Rows from block 9 of the image encoder of a small image captioner, named by matrix and row number. Rows with one number belong to one neuron. Each number is 128 + 24 x the weight over its row's rms, rounded and kept within 0 to 255. All counts start at 0.
After each neuron's rows are labels from the 100 images, of 14976, where the neuron reaches its highest value: "peak on" is the class under the peak. Only what is clearly more common there than usual is listed. The data: rosettes with rotational symmetry.
# fc1: MLP up (encoder.blocks.9.mlp.fc1.weight, 768x192), inputs 64-127
# fc2: MLP down (encoder.blocks.9.mlp.fc2.weight, 192x768, transposed), outputs 64-127

fc1.444 [140 131 120 111 146 132 132 127 166 154 105 119  95 144 124 112 117 161  96 122 125 120 121 132 124  86 127 107 125  94 118 160 117 133 126 158  99 127 159 118 138 141 154 122 138 165 141 103 124 126  78 135 179 147 108 122 242  78 120  99 136 130  84 144]
fc2.444 [119 114 116 141 145 128 154 123 125  82 122 123 120 134 119 106 169 158 140 159 123 123 160 123 169 103 112  93 134 158 121 144 156 149 140  98 117 127 117 155 156 148 105 115 157 139 144 139 137 133 101 151 148 121 122 133 216 106 124 127 138 148 144 113]
peak on: backdrop

fc1.343 [169  98 159 106 127 131 116 158 167 123 112 104 113 170 102 143 104  82  84 105 125 131 115 158 142 114 111 103 167 136 153 121  98 167 118 126 151 134  96 142 101 119 130 151 132 118 154 126 140 128 153  87 178  81 113 136 125 112 117 138 107 111 149  92]
fc2.343 [188 139 169 112 107 106 129 121 111 140 167 144  86 111 145 125 158 121  92 124  89 130 124  85 109 119 118 139 163  90  73 125 141 152 145 130 144 115 113  82 121 127 141 117 107 129 134 117 142 132 149 155 158 101 170 103  94 140 136 153  94 112 159 149]
peak on: rosette

fc1.747 [123 135 124 124 117 126 132 127 118 122 130 117 100  82 148 146 139 133 165 130  54  89 118 121 125 125 128 144 151 105  84 123 141 110 129 122 120 152 154 117  70 123 123 127 141 195 145 116 126 124 118 143 104 177 157 107 185  90 137 100 128 143 152 156]
fc2.747 [109 126 104 109 105 111 145 129 127  68 118 141 133 122 125 136  81  88 152 132 129 139 157 176 163 118 205  85  93 147 107 135 163 122 111 141 114 141 144 118 144 152 142 127 136 118 130 141 106 117 157 115 143 133 127 129 178 183 147  73 104  70 151 113]
peak on: backdrop

fc1.35 [139 129 110 114 161 115 137 127 105  91 107 112 136  87 143 100 123 140 117 123 112 112 108 119 123 145 142 131 122 106 126 176 133 151 110  63 144 116 157  84 118 121 132 114 140 139 159 102 141 114 110  44 110 122 151 143 133 123 175 136 173 139 164  86]
fc2.35 [148 163 140 132 144 159 135 136 102 142 150 133 121 112 118 144  89 122 147 133 113 130 122 133 105 156  92 199 144  79 134  75 180 126 132  88 144 161 106 117  77 112 129 100 165 122 129 131  99 136  78 129 106 151 120 118  68 137 144 156  84 106 157 125]
peak on: backdrop

fc1.509 [122 167 140 163 135 135 129 111 100 106 130 115  95 155 119 121 135 137 146 133 149 145 150 116 133 126 107 153 127 151 165  74 173 142 133 114 141 110 169 164 101 104 145 137 152 114 100  86 135 130 145 105  68 126 126 123   0 167  93 153 129 143 163 159]
fc2.509 [156 113 187 123 136 173 144 137 144 157 118 112 138 130 135 105  65 127 140  80 159 134 155 124 122 106 129 140 107 116 107 152 130 135 199 129 146 148 110 164 160 121 149 105 134 159  97 115  92 136  73 131 110  80 101 116 161 117 131 145 149 124  85 151]
peak on: rosette

fc1.532 [135 137 170 115 127 116 154 141 162 126 109 122 131 144 126 138 145 134 139 135 119 152 111 132  80 123 146 164 102 114 108 173 176 110 132 112 102 122 118 125 107 141  76 158 156 149 119 170 158 152 114 106 127 153 160 130  59 158 104 148  81 105 139  98]
fc2.532 [124 108  95 102 111 128 108 117  96 126 134 120 127 130 132 157  91  75 136 121 138 135 118 117 128 143 174 171  72 103 132 145 105 109 118  86 138 118 147  92 130 129 124 139  68 122 131 143 147 124 137 132 141 127  58 137  28 146  91 129 104 145  96 115]
peak on: rosette

fc1.467 [106 136 131 117 133 154 131  90 118 160 134 115 144 114 161 133 101 148 157  91 110  99 121 104 138 127 137 139 120 136 107 159 146 136 128 123 128 114 118 146 137 110 149 111 146 162 124 157 166 140 137 168 110 161  97 149  83 142 136  86 114 148 158 154]
fc2.467 [144  98 123 129 129 118 140 124 137 126 130 124 111 123 135 141  87  74 134 109 107 119 116 122 114 131 161 148 165 112 162 169 126 127 107 144 128 122 156  80 148 138 150 112 123 134 108 120 142 147 177 108 154 167 119 141  50 125 118 135  91 144 109 147]
peak on: backdrop

fc1.349 [160 138 112 142 133 104 116  86 161 127 103 120  95 157 121 145  99 150 133 112 148 133 130 166 154  99 101 116  89 109 130 162 136 170 120 157 125 141 134  91 165 150 169 141 102 148 125 129 160 116 120  99 171 113 116 146 213  93 125 114 122 147  77 143]
fc2.349 [123 153 141 123 125 126 134 134  77 100 127 109 128 123 122 139 137 175 114 138  91 142 119 149  97  85 124  91 118 108 109 122 143 133 154 109 127 115 173  95 124 150 110 158 170  93 156 140 122 133 121 143 113 149 154 113 172  33 116 109 178  97 100 153]
peak on: backdrop

fc1.761 [135 162 133 129  84 108 140 146  94  97 119 118 124 110 129 162 139 119 140  82 106 131 118 120 147 120 139 147 182 126 160 140 133 144 114 112 125 103 113 128 127 103 167 143 167  94 154 137 120 117  93 152 133 130 119 187 107 134 138 156 167 118 157 148]
fc2.761 [ 80 182 151 106 128 120 101 134 169 110 148 137 106 110 159 156 119 120 112 160 127 176  80 150 138 139  85  85 113 126 121  93 138 112 116 157 135 123 151 128  92 141 105  75 150 123 123 100 100 124 125 132 122 118 120 117 105 158 135 161  93 132 107 144]
peak on: rosette

fc1.72 [145  98 128 134 145 122 142 186 124 149 121 148 113 150 132 124 120 126 180 168 104 128 132 117 116 164  97 109 111 129 103 139 132 137 153 119 132 135 146 123 117 135 119 118  97 119  98  98 151 106 169 129 155  98 121 100 101 142 136 167 110 127 108 115]
fc2.72 [190 132 163 122 109 182  93 151 132 147 138 152 129 119 130 147  90 132  87 149 126 104 129 142 112 206 116  98  99 129 104  66 158 131 113 177 125 137 121 125 104 130 133 104 130 166 126 103  91 116 148 137 105 152 151 103  99 185 139 116 160 179 116 127]
peak on: rosette

fc1.388 [109 119 130 136 136 116  70  97 117 113 131 134 153 104 119 102  98 115  90 139 124 150 111 156 115 115 158 128 120 112 133 103 139 160 117 136 113 106 138  80 162  97 147 136  77 184 112 189 149 102  96 113 161 160  90 136 177 161 137 172 133 131 139 133]
fc2.388 [138 154 150 109 105 140 136 115 111 141  94 137 101 112 129 134 103 145 122 111 140 123  94 148 137 108 102 142 132 121 171 143 121 147 111 122 114  92 155 102 119  87 159 124  97 123  80 133  98 111 128 176  93 112 103 122 155 125 139 121 161 111 107 108]
peak on: backdrop

fc1.53 [169  92 178 108  94 112 123 139 152 133 122 121 144 114 140 139 140 140 130 149 128 151 141 121 168 136 124 140 120 152 146 134 122 179 126 148  98 138 168 193 112 111 149 135 147 168  83  99 104 114  96 135 112 123 144  98  66 170 111 126 126 109 145 205]
fc2.53 [142 123 129 121  98 139 120 138 196 110 161  93 155 122  92 127  88 119 171 138 102 126 124 116 102  99 135 139  85 118 141 155 121 137 144 142 142 148  62 147 176 157 125 116 114 132 107 111 140 149 143 146 146 165 138 120 112 103  92 137 164 100 134 142]
peak on: backdrop

fc1.570 [109 142 120 115 126 174  69  92 141 139 138 150 130 101 130 120 125 159 132 105 118 146 152 162 147 107 175 124 118  99 165 163 115 147 112 176 130 114  94 107 131  98 151 115 116 105 118 161 151 117 119 121 123 163  71 164 150 161 133 138 158 123  98 127]
fc2.570 [114  86 147 144 125 167 143 115 140 115 137 143 111 118 145 146 154 131 117 129 119 172 100 137 144  80 120  98 132 108 157 125 127 138 166 143 139 136 134 125 113 120 114 135 137 113 109 151 136 161 123 136 114 145  77 144  77 121 152 131 125 119  93 112]
peak on: backdrop

fc1.682 [149 159 143 111 115  93  79 159  95 133 117 134 106 102 130 106 210 114 127 190 110 133  80 131 121 122  87 125 148 152 176 104 146 139 146 159 155 134 142 116  95 100 164 134 153 184 124 121 137 120 129 138 125 140 138 136 101  99 150 130 142 144 117 141]
fc2.682 [100 123 101 101 120 110 109 185 117  63 156 139 103 126 101 157 138 162 108 184 156 129  87 101 121 121 133 119 155 121  97 115 159 110 132 137 130 125 127  69 124 141 130 149 209 114 121 121 102 109  97 130 140  72 137 104 110 115 115 149 208 130 120 127]
peak on: rosette

fc1.237 [148 113  95 131 122 177 149 109 135 111 136  89 108  80 126 162 137 103 106 142 133 139  57 115 140 124 105 139 104 124 128 188 149 143 134 146 144 130 137 130 105 131 124  95 143 130 142  55 101 134 151 161 131 126  88 167  62 120 131  86 118 145 127 128]
fc2.237 [174 138 162 123  79 121 141  85  99 115 125 122 146 129 140 131  78  64 154 108 122 116 132 115  91 209 106 129 109 131 117 142 144  99  98 152 131 161 121  89 104 124 123 164 106 145 128 125 134 132 143 125 138 106 117 146  45 136 120  95 148 141 151 129]
peak on: backdrop

fc1.729 [106 133 121 120 103 116  48 118 135 135 116 121 124 105 132 106 120 133 103 128 106 116 142 153 130 115 141 110 101  93 125 107 111 144 151 155 107 105 142  95 154 109 123 119 116 191 128 113 120 125 107 116 155 155  95 123 229 101 128 133 132 117  73 125]
fc2.729 [133 124 110 138 116 110 126 116 112  97 137 131 116 136 149 125 158 143 138 120 113 119 160 142 115 151 115 127 128 149 147 176 144 130 112 102 133 172 145 157 118 142 134 115 175 123 138 155 111 118 151 134 111 128 101 151 247 131 114 106 180 167 125 129]
peak on: backdrop

fc1.612 [136 102  96 108 140 161 167 121 154 104 147 132 111 161 117 124 124 147 156  93 160 144 146 134 120 111 114 160 118 119 176 117 149 144 107 118 166 140 104 129 132  83 111 153 109  96 136 154 144 132 106 152 128 109 158 170  95 136 149 132 106 111 103 131]
fc2.612 [ 72  73 134 125  95 126 131 111 103 149 140  93 152 128 128 136 144 149 142  88 171 114 169 110 140  94 120 112 101 132  91 133 108 160 173 129 133  81 131 158 132 171  90 145 146 105 153 131 176 131 146 126 133 117 117 129 117  92 116 100 110 157 119 109]
peak on: rosette

fc1.399 [153 139 135 141 147 174 179 155 185 152 133 112 125 167  99 168 147 150 101 118 126 146  91 173 108 188 127 131 119 116 150 134 170 124 126 149 100 112 138  89 156 110 166 163 124 120 127 183 167 120 109 144 196 126 105 169 160 115 132 136 105 151  67 135]
fc2.399 [120 134 127 134 127 116 138 119 101 114 145 103 128 150 125 112 158 170 148 132 136 139 153 103 162 103 127 111 134 145 148 184  60 138  89 112 118 120 124 171 110 143 141 113 140 117 131 144 154 129 127 144 113 132 107 158 236  67 123 118 181 112 149 109]
peak on: rosette

fc1.617 [133 180 111 117 158 107  90 130 112 130 139 120 157 121 132 139 138 126 183 116 126 148 149 102 142 142 139 137 169 143 112  69 144 167 184 138 123  86 178 147 115 135 124  88 181  94 135 160 180 137 143 154 142 175 121 113 136  68  88 149 121 130 105 134]
fc2.617 [130 147 134 126 136  90 145 124 131 119 151 130 137 123 125 134  69 132 136  51 153 137 112 121 125  74 128 149 142  68 132 132 118 104 183 151 120 118 149  87 147 147  99 160 144 133  77 128 146 122 158 105 151 124 144 150 105  71 111 147 113 106 114 111]
peak on: backdrop

fc1.367 [138 103 137 109  87 131 142 121  85 145 163 125  82 124 139 153 166  88 129 155 144 116 120 123 106 154 114 139 147 118 182 140 121 138  81 120 151 116 101 135  70 129 141 114 144 148 151 116 142 136  99 114  99 101 138  93 147  92 148  94 169  93 165 110]
fc2.367 [148 125 118  97 126 159 146 125 112 117 103 140 124 124 163 122 111  80 124 137 132 128 114 130 159 145 137  99 116 125  96  91  92 122 104 145 133 128 108 170  91 112 122 128 138 158 129  95 105 126 110 118 141 131 134 110  42 132 137 176  89 156 141 141]
peak on: backdrop

fc1.455 [112 136 159 147 110 123 109  97 115 144 134 130 140 124 121 120 138  92 120 137  54 116 127 155 130 116 104 131 155 126 129 129 144 127 170  94 107 134 123  82 119 116 113 108 136 151  93 138 143  98 207 143 127 130 119 138 155 133 138  95 119 134 138  74]
fc2.455 [153 134 106 117  83  79 145 112 125 118 194 149 120 114 161 124 108 103  98 158 117 123  93 110  77 193 136 122 137 102 167 109 105 105 120 161 130 165 172 142 128 187 117 135 150 119 111 125 146 125 125 143 124 141 143 153 158 175 101  84 139 122 136 111]
peak on: backdrop

fc1.645 [120 149 129 100 131  90 121 119  96 115 101 113 110 156 130 137 106 155 143 123 142 124 125 105  92 147 157 125 105 130 112  83 139 150 125  82 139 124 119 128 116 133 128 143 162  98 114 160 111 123  85 141 147  77 140 126 113 130 149  88 159 151 109  69]
fc2.645 [123 122 140 151 158 150 166 147 128  71 119 124 137 151 122 114 146  95 102 123 115 145 112 116 115 117 108 162 165  96 131 117  94 168 146 136 127 142 125 168 157  89 163 107 104 165 149 124 112 136 120 156 135 175 140 140 161 103 149 157  73  91 108 133]
peak on: rosette

fc1.320 [113 124 105 135 133 140 110 145 119 115 136 162 141 136 117 127 114 123  94 122 127 115 132 118 155 122 142 134  67 122 161 115 120 114 107 130 125 128 127 137  98 143 106 146 192  79 142 162 130 118 123 114 119 154 129 113 104 134 139 201 141 127 132 124]
fc2.320 [130 118  83 111 102  74 106 147 170 122 126 146 117 114 171 119 135  95  99  78 137 131 146 113 155 143  93 107 126 139  93 120 179 124 151 117 127 135 144  73 175 131 106 130  96 137 197 115 150 128 146 156 120 132 131 158  20 132 113 112  85 119 130 111]
peak on: rosette

fc1.517 [ 96  80 133 138 115 139 131 114 133 129 161 112 153 192 107 105 140 147 150 142  59 111 144 128  91 128 120 129  76 113 132 106 105 121 167 124 123 133 128 157  91 125 129 164 120 133 125 110 124 110 177  94 116 140 110 160 222 142 101 123 169 114  94 101]
fc2.517 [136  87 114 161 154 126 134 118 126 112 122 116 144 149 122  99  97 125 179 116 137 139 164 141 160  89 131 162 112 161 113 179 118 140 133 128 118 127 130 226 143 124 133 133 116 107 135 135 193 131 134 128 103 170 107 176 189 126 106 108 137 155 157 121]
peak on: backdrop

fc1.269 [110  66 144 129 143 109  81 140 135  89 115 101 132 132 121  91 103 143 149 120 138 122 112 162 109 116  94 153 150 117 123 149 139 137 122  86 129 123 106  97 164 147 123 104 155 174 134 169 169 134 119 190 152 144 112  92  96 142 172 106 113 129 116 133]
fc2.269 [103 125 143 139 128 102 137 127 157 113 112 125  94 150 138 144 150 143 110 133 160 111  71 148 111 152 145 150 121 120 114 119 107 139 160 148 137  95 150  84  94 122 168  81  96 133 115 135 129 113 173 150 151 108 164 134 147 126 152 102 135 166  90 147]
peak on: backdrop

fc1.730 [134 105 128 132 113 115 101 109 126 138  91 130 111 120 139 121 127 118 143 149 129 125 151 158 183  70 143 111 107 136 104 151 108 143 130 127 154 139 177 131 181  99 123 129 132 133 141 134 105 123  74 108 142 147  93 128 212 132 114 163 110 125  73 101]
fc2.730 [152 164 143 158 115 124 106 113 119 149 127  99 106 135 158 113 139 180 140  62  88  93  91 157 101 146 121 151 133 137 108 132 142 143  99 141 133 152 137 162 151 116 123 117 148 120 130 131 116 124 118  85  89 124 144 122 207 122 118 115 110 173 115  97]
peak on: backdrop

fc1.209 [146  80 127 139 134 126 110 154 127 108 134 107 143  83 162 140 127 140 144 144 160 102 136 139  85 187 149 140  96 144  94 130 123 174  62 114 165 127 176 166  78 128 111 129 139  93 124 122  90 148 119 169 131  98 140 116 154 128 143 133 122 140 149 116]
fc2.209 [110 124 156 166 121 117 139 119 172 155 131 157 108 107 130 111 158 116 137 114  97 130 113 152 127 111  94 131  76 117 164 112 136 154 149 123 148 124 117 146 146  93 107  70 112 152 131 113 108 113  66 127 107 133  92 114  61 137 150 173  83 112 120 137]
peak on: rosette

fc1.25 [128 135 106 135 206 101 128 140 144 105 143 115 119 156 132 131  92 155 117 148 123 113 139 124 116 128 124 141  83 123 111 122 119 111 117 140 109 133 109 180  94 142 130 118 184  87 158 134 110 135 162 189 127 149  90 150 147  89 141 116 100 120  87  91]
fc2.25 [139 144 151 143 143 119 145  90 134 146  94 122 155 143 125 102 112  71 176  96 117 152 133 127 165 110 170 146 111 161 127 186 131 155 114 141 125 116 117 161 169 130 127 122  84 122 142 117 190  99 147 124 142 157 102 168 101 115 106  79  98 112 139 121]
peak on: backdrop

fc1.477 [128 139 148 166 143 151 124 146 117 105 153 135 129 105 114 115 150  82 113 123 189 138 123  92 148 125 107 177 128 146 102 147 150 124 119 132 148 146 113 155 144 182 139  95 177  79 139 140 111 122 121 122 130 114 130  90  78 134 133 104 121 135 136 133]
fc2.477 [121 132 129  89 131 138 162  94  97 175  81 112 116  90 102 131 123  98 100 130  69  89  67 111 108 149 120 155 155 114 127 116 113 152 133 123 121 105  76 118 181 123 110 126  69 107 110 121 120 123 147 128 146 125 148 112 104  73 153 159 142 125 123 137]
peak on: backdrop

fc1.533 [137  70 173 138 118 147 114 129 138 172 130 127 145 129  85 151  94 115 121 171 132  98 142 156  45 124  86 176 141 115 113 114 127 128 108 126 116 120 139 128 124 116 112 177  82 121 141 156 155 120 166 126 149 152 111 141 132 133 106 122 129 167 126 115]
fc2.533 [147 143 153 145 136  88 145 118 146 141 137 138 146 139  96 109 123 184 138 113 142 134  68 115 116 118 191 140 177 136 172 143 117 169 132 139 132  89 140 116 146 121 121 171  84 110 133 132 118 141 134 111 158 117  79 133  68  96 145 141 125 132 139 150]
peak on: rosette

fc1.745 [ 91 113 116 139 122 134  63  92 142 112 143 142 157 115 129 110 119 144 118 108 116 128 102 149 126 126 148 108 108 117 147 134 144 141 114 154 116 130 117 115 158  84 164 102 123  95 130 135 165 116 108  97  95 156  89 132 190 123 173  96 157 141  87 108]
fc2.745 [ 70 136 104  94  93 111 124 133 100  61 158 135 118 123 149 146 134 128  99 137 161 124 131 118 122 142 138  96 145 132 136 114 117 120  90 137 127 166 146 133  99 165 144 145 130 109 116 147 101 127 151 126 135 115 148 143 205 119 111 108 146 138  95 105]
peak on: backdrop

fc1.650 [104  82 122 121 130 109  78 135 131 150 122 107 136 125 128  81 130 134 128 144  74 123 135 163 119 135 139 103 105 114 147 124 104 146 144 117 121 122 157 126 131 106 141 113 110 161 126 154 133 122 108 119 160 145 110 125 255 118 144 139 140 127  76 121]
fc2.650 [108  93  98 110 130 145 102 141 111 125 121 104 115 126 128 141 128 165 104 127 166 129 136 126 144 113 124 133 179 137 185 140  99 135 165 111 130 177 104 190 158 128 146 125 145 142 111 141 153 168 109 119 109 133 128 154 213 111 132  93 115 150 110 119]
peak on: backdrop

fc1.415 [175 106 109  92 127 138 152 173 136 159 152 142  81 118 155 146  99  78 166 161 201 139 109 100 125 160 107 174  99 144 134 140 108 155 112 107 154 126 133 106 101 128 127 123 142 109 119 150 123 117 143 107 111 143 142 131  90 159 127 122 121 117 173 117]
fc2.415 [122 139  99 156 126 118 146 124 127 114 116 190 146  96 140 138 132 149 124 142 122 134  97 167 119 160  92 138 103  88 170 143 153 143 120 151 136 137 115 124 117 104 106 110 143 116  89 120  91 164 121  96 116 122 127 150 108 163 138 140 133 131 116 126]
peak on: rosette

fc1.83 [119  64 122 132 118 140 200 161 139 106 110 151 137 138 129 128 117 103 145 152 109 146 120 134  92 147 135 124 146 113 126 100 158 137 121 156 113 165 130 145 123 153 101 136 128 115 107 111  90 136 149 189 127  92 107 123 116 153 126 190 113 113  95 110]
fc2.83 [173 116 142 129 115 152 144 128 156 175 126 103 111 123 114 127 111  74 128 132  97 124 142 118 134 153 101 125 103 138 121 132 122 135 119 115 124 110  83 125 147 110 125 142  73 161 118 132 115 134 110 151 112 130 103 133  22 149 141 141 105 126 159 138]
peak on: backdrop

fc1.306 [149 156 139 136 115 139  67 108 106 118 144 138 121 151 158 135 130 149 126 128 139 134 156 187 157 125 168 111 127 119 140 120 101 116 119 119 100 134 145  99  99 147 132 127 149 143 122  89 105 143  74  86 119 147 112  88 105 163 133 117 125 117 165 106]
fc2.306 [118 144 124 123 119 122 105 147 140  90 146 103 127  91 157 136 132 115 139 143 136 127  81 163 148  99 141 114 110 103  80 120 119 125 161 101 137 156 134 102 107  96 137 148 132 121 135 125 148 123 165 118 130 144 149 119  93 127 107  92 131  90 131 130]
peak on: backdrop

fc1.434 [137 104 136 142 147 141 149 102 114 102 168 166 162 112 163 129  85 171  86 110 153 114 192 117 134  84 125 136 173 121 138 158 122 112 107 132 116 167 129 156 119 165 126 154 143 110 107 126 133 116 158  95 118 105 127 116 119 151 153 149 156 127 136 156]
fc2.434 [ 92 140 132 108 144 153 123 119 110 197 127 141 113 136  94 119 141 156 129 154 137 159 111  88 129 118 178 109 164 127 106 107 146 122 157 153 118 134 147 194 135 154  87  94 170 101 145 135 118 123 168 130 134 114 100 130  73  79 109  85 163 122 121 110]
peak on: rosette

fc1.133 [134 131 133 109 132 124 104 132 113 113 144 131 145 132 121 119 138 109 100  99 100 129 149 106 148 114 127 143 105 118 134  90 128 125 162 115 121 142 165 139  97 157  42 154 122 165 118 114 126 193 138 130 129 129 134  99 103 166 152 120 120 126 150 153]
fc2.133 [ 80  71 131 156  87  84 139 119 148 145 174 147 107 120 102 127  76 144 139 130 148 133 133 138 103 130  96 173  41 112 109 117 118 152 140 119 130 126 141 112 100 126  93  90 134 128 125 122 113 159 155 137 122 142 139 136 137 164 143  56 121 116 120 140]
peak on: backdrop

fc1.142 [129 150 133 125 131 108 138 128 161 130 118 124 134 137  94 148 112 160 133 109 152 135 146 123 109 121 145 137 177  91 134 108 143 132 116 124 133 138 167 176 155 111 143 126 103 112 121 140 119 143 123 153 124 123 100 126 173 182 132 119 139 128 141  96]
fc2.142 [138 167 127 119 134  96 121 152 143 146  94 180 126 110  87 121 204 141 130 168  76 132 115 100 112  78 130 150 118 140 155 128 138  97 165 146 132 114  96 181 114  91 123 118 128 152 108  88 139 137  85 107 132 107 157  82 138 149 145 189 147 139 122 149]
peak on: rosette

fc1.192 [132 131 175 133 120 129  86 117 139 156 136 111 136  93  72 120 147 151 104 129 111 113 124 129 133 131 124 171 127 134  93 160 130 142  94 110 154 129 165 160 147 143 185 104 103 140 131 118 134 117  78 118 144 112 127  81 220 110 136  64 131 139 170 147]
fc2.192 [ 93 137 105  93 131 210 124 130 118 169 116 142 123 130 122 134 132 160 110  98 109 121  90 123 121 134 112 127 153 105 110  85 118 104 109 147 121 118 127 132 138 108 103 126 102 150 119 126 147 120 132  99 132 110 172 127  78 145  97 155 112 104  86 145]
peak on: backdrop

fc1.422 [156 156 145 123 108 110 158 174 109 138 115 130 153 115 117 126 150  65 140 140 111 110 157 123 153 133 138 140 110 115 157 151 136 109 104 164 144 124 145  85 120 113 102 141 102 115 157 154 118  97 152  90 150  75 102 128 122  97  90 111 109 124 132 118]
fc2.422 [143 179 111 115 132  83 114 106 104  81 185 133 120 162 136 129 141 125 131 115 116 120 139 132  83 165 127 121  94 126 134 173 109  93 115 118 125  96 146 109 135 165 120 153 133 131 158 116 143 149 167  85 140 123 143 157 161 150 108  85 137 186 164 113]
peak on: rosette

fc1.450 [108 148 132 158 153 187  91 104 156 121 130 150 179 144 151 139 144 145 161 114 108 130 140 165 190 114 165 176 113 105 106 109 119  77 159 127 125  86 144 135 127 117 106 156 119  83 152 145 159 160 108 100 105 158  71 151  93  65 155 157 149 147  94 123]
fc2.450 [114 148 109 134 125  90 136 111  97  93 123  96 104 147 146 103 138 184 162 139 136 132 153 125 130  84 135 133  98 130 104 189  99 115 114 116 131 127 143 117 121 179 113 116 140 111 125 158 162 126 186 125 128 151 126 177 139  74 101  73 139 154 120 126]
peak on: backdrop

fc1.335 [159 110 169 128 155 136 187 178 132  95  77 110 155 115 108 140 148 106 112 121 103 146 119 131 108 129 141  92 103 140 144  99 118 132 115 141 156  90 110 118 149 160 150 131 152  96 144 112 136 140 118 140 107 129 135 130 153 152  89 166 116 135 119 132]
fc2.335 [135 146 131 116 121 149 140 166 154 132 123 130 129 116 113 146 152 111 111 107 106 162  86 140 140  96 119 162 128  97 147 137 107 141 130 125 138 122 109 121 115  88 130 141 124 144 112 122  90 126  92 149 130 105  91 129   3 163 135 180  87 112 116 156]
peak on: backdrop

fc1.150 [107 133 141 100 121 102  55 149 114  90 139 160 107 100 139 113 112 174 116 141 143 129 146 125 146 115 137 120 121 104 141 165 138 140 119 101 160 128 102 178 145 112 112 119 147 126 115 137  68 118 142  96 168 122 109 106 188 163 129 101 126 149 122 171]
fc2.150 [111 142 114 115 127 169 114 142  99 157 119  89 156 121 119 126  69 150  81  66 114 133 121 121 151 124 178 153 175 120 123 115 105 139 145 112 133 142 144 140 140  94 133 139  71 134 182 124 154 141 156  92 119 131 110 147 119  93 108 122  86 108 126 116]
peak on: rosette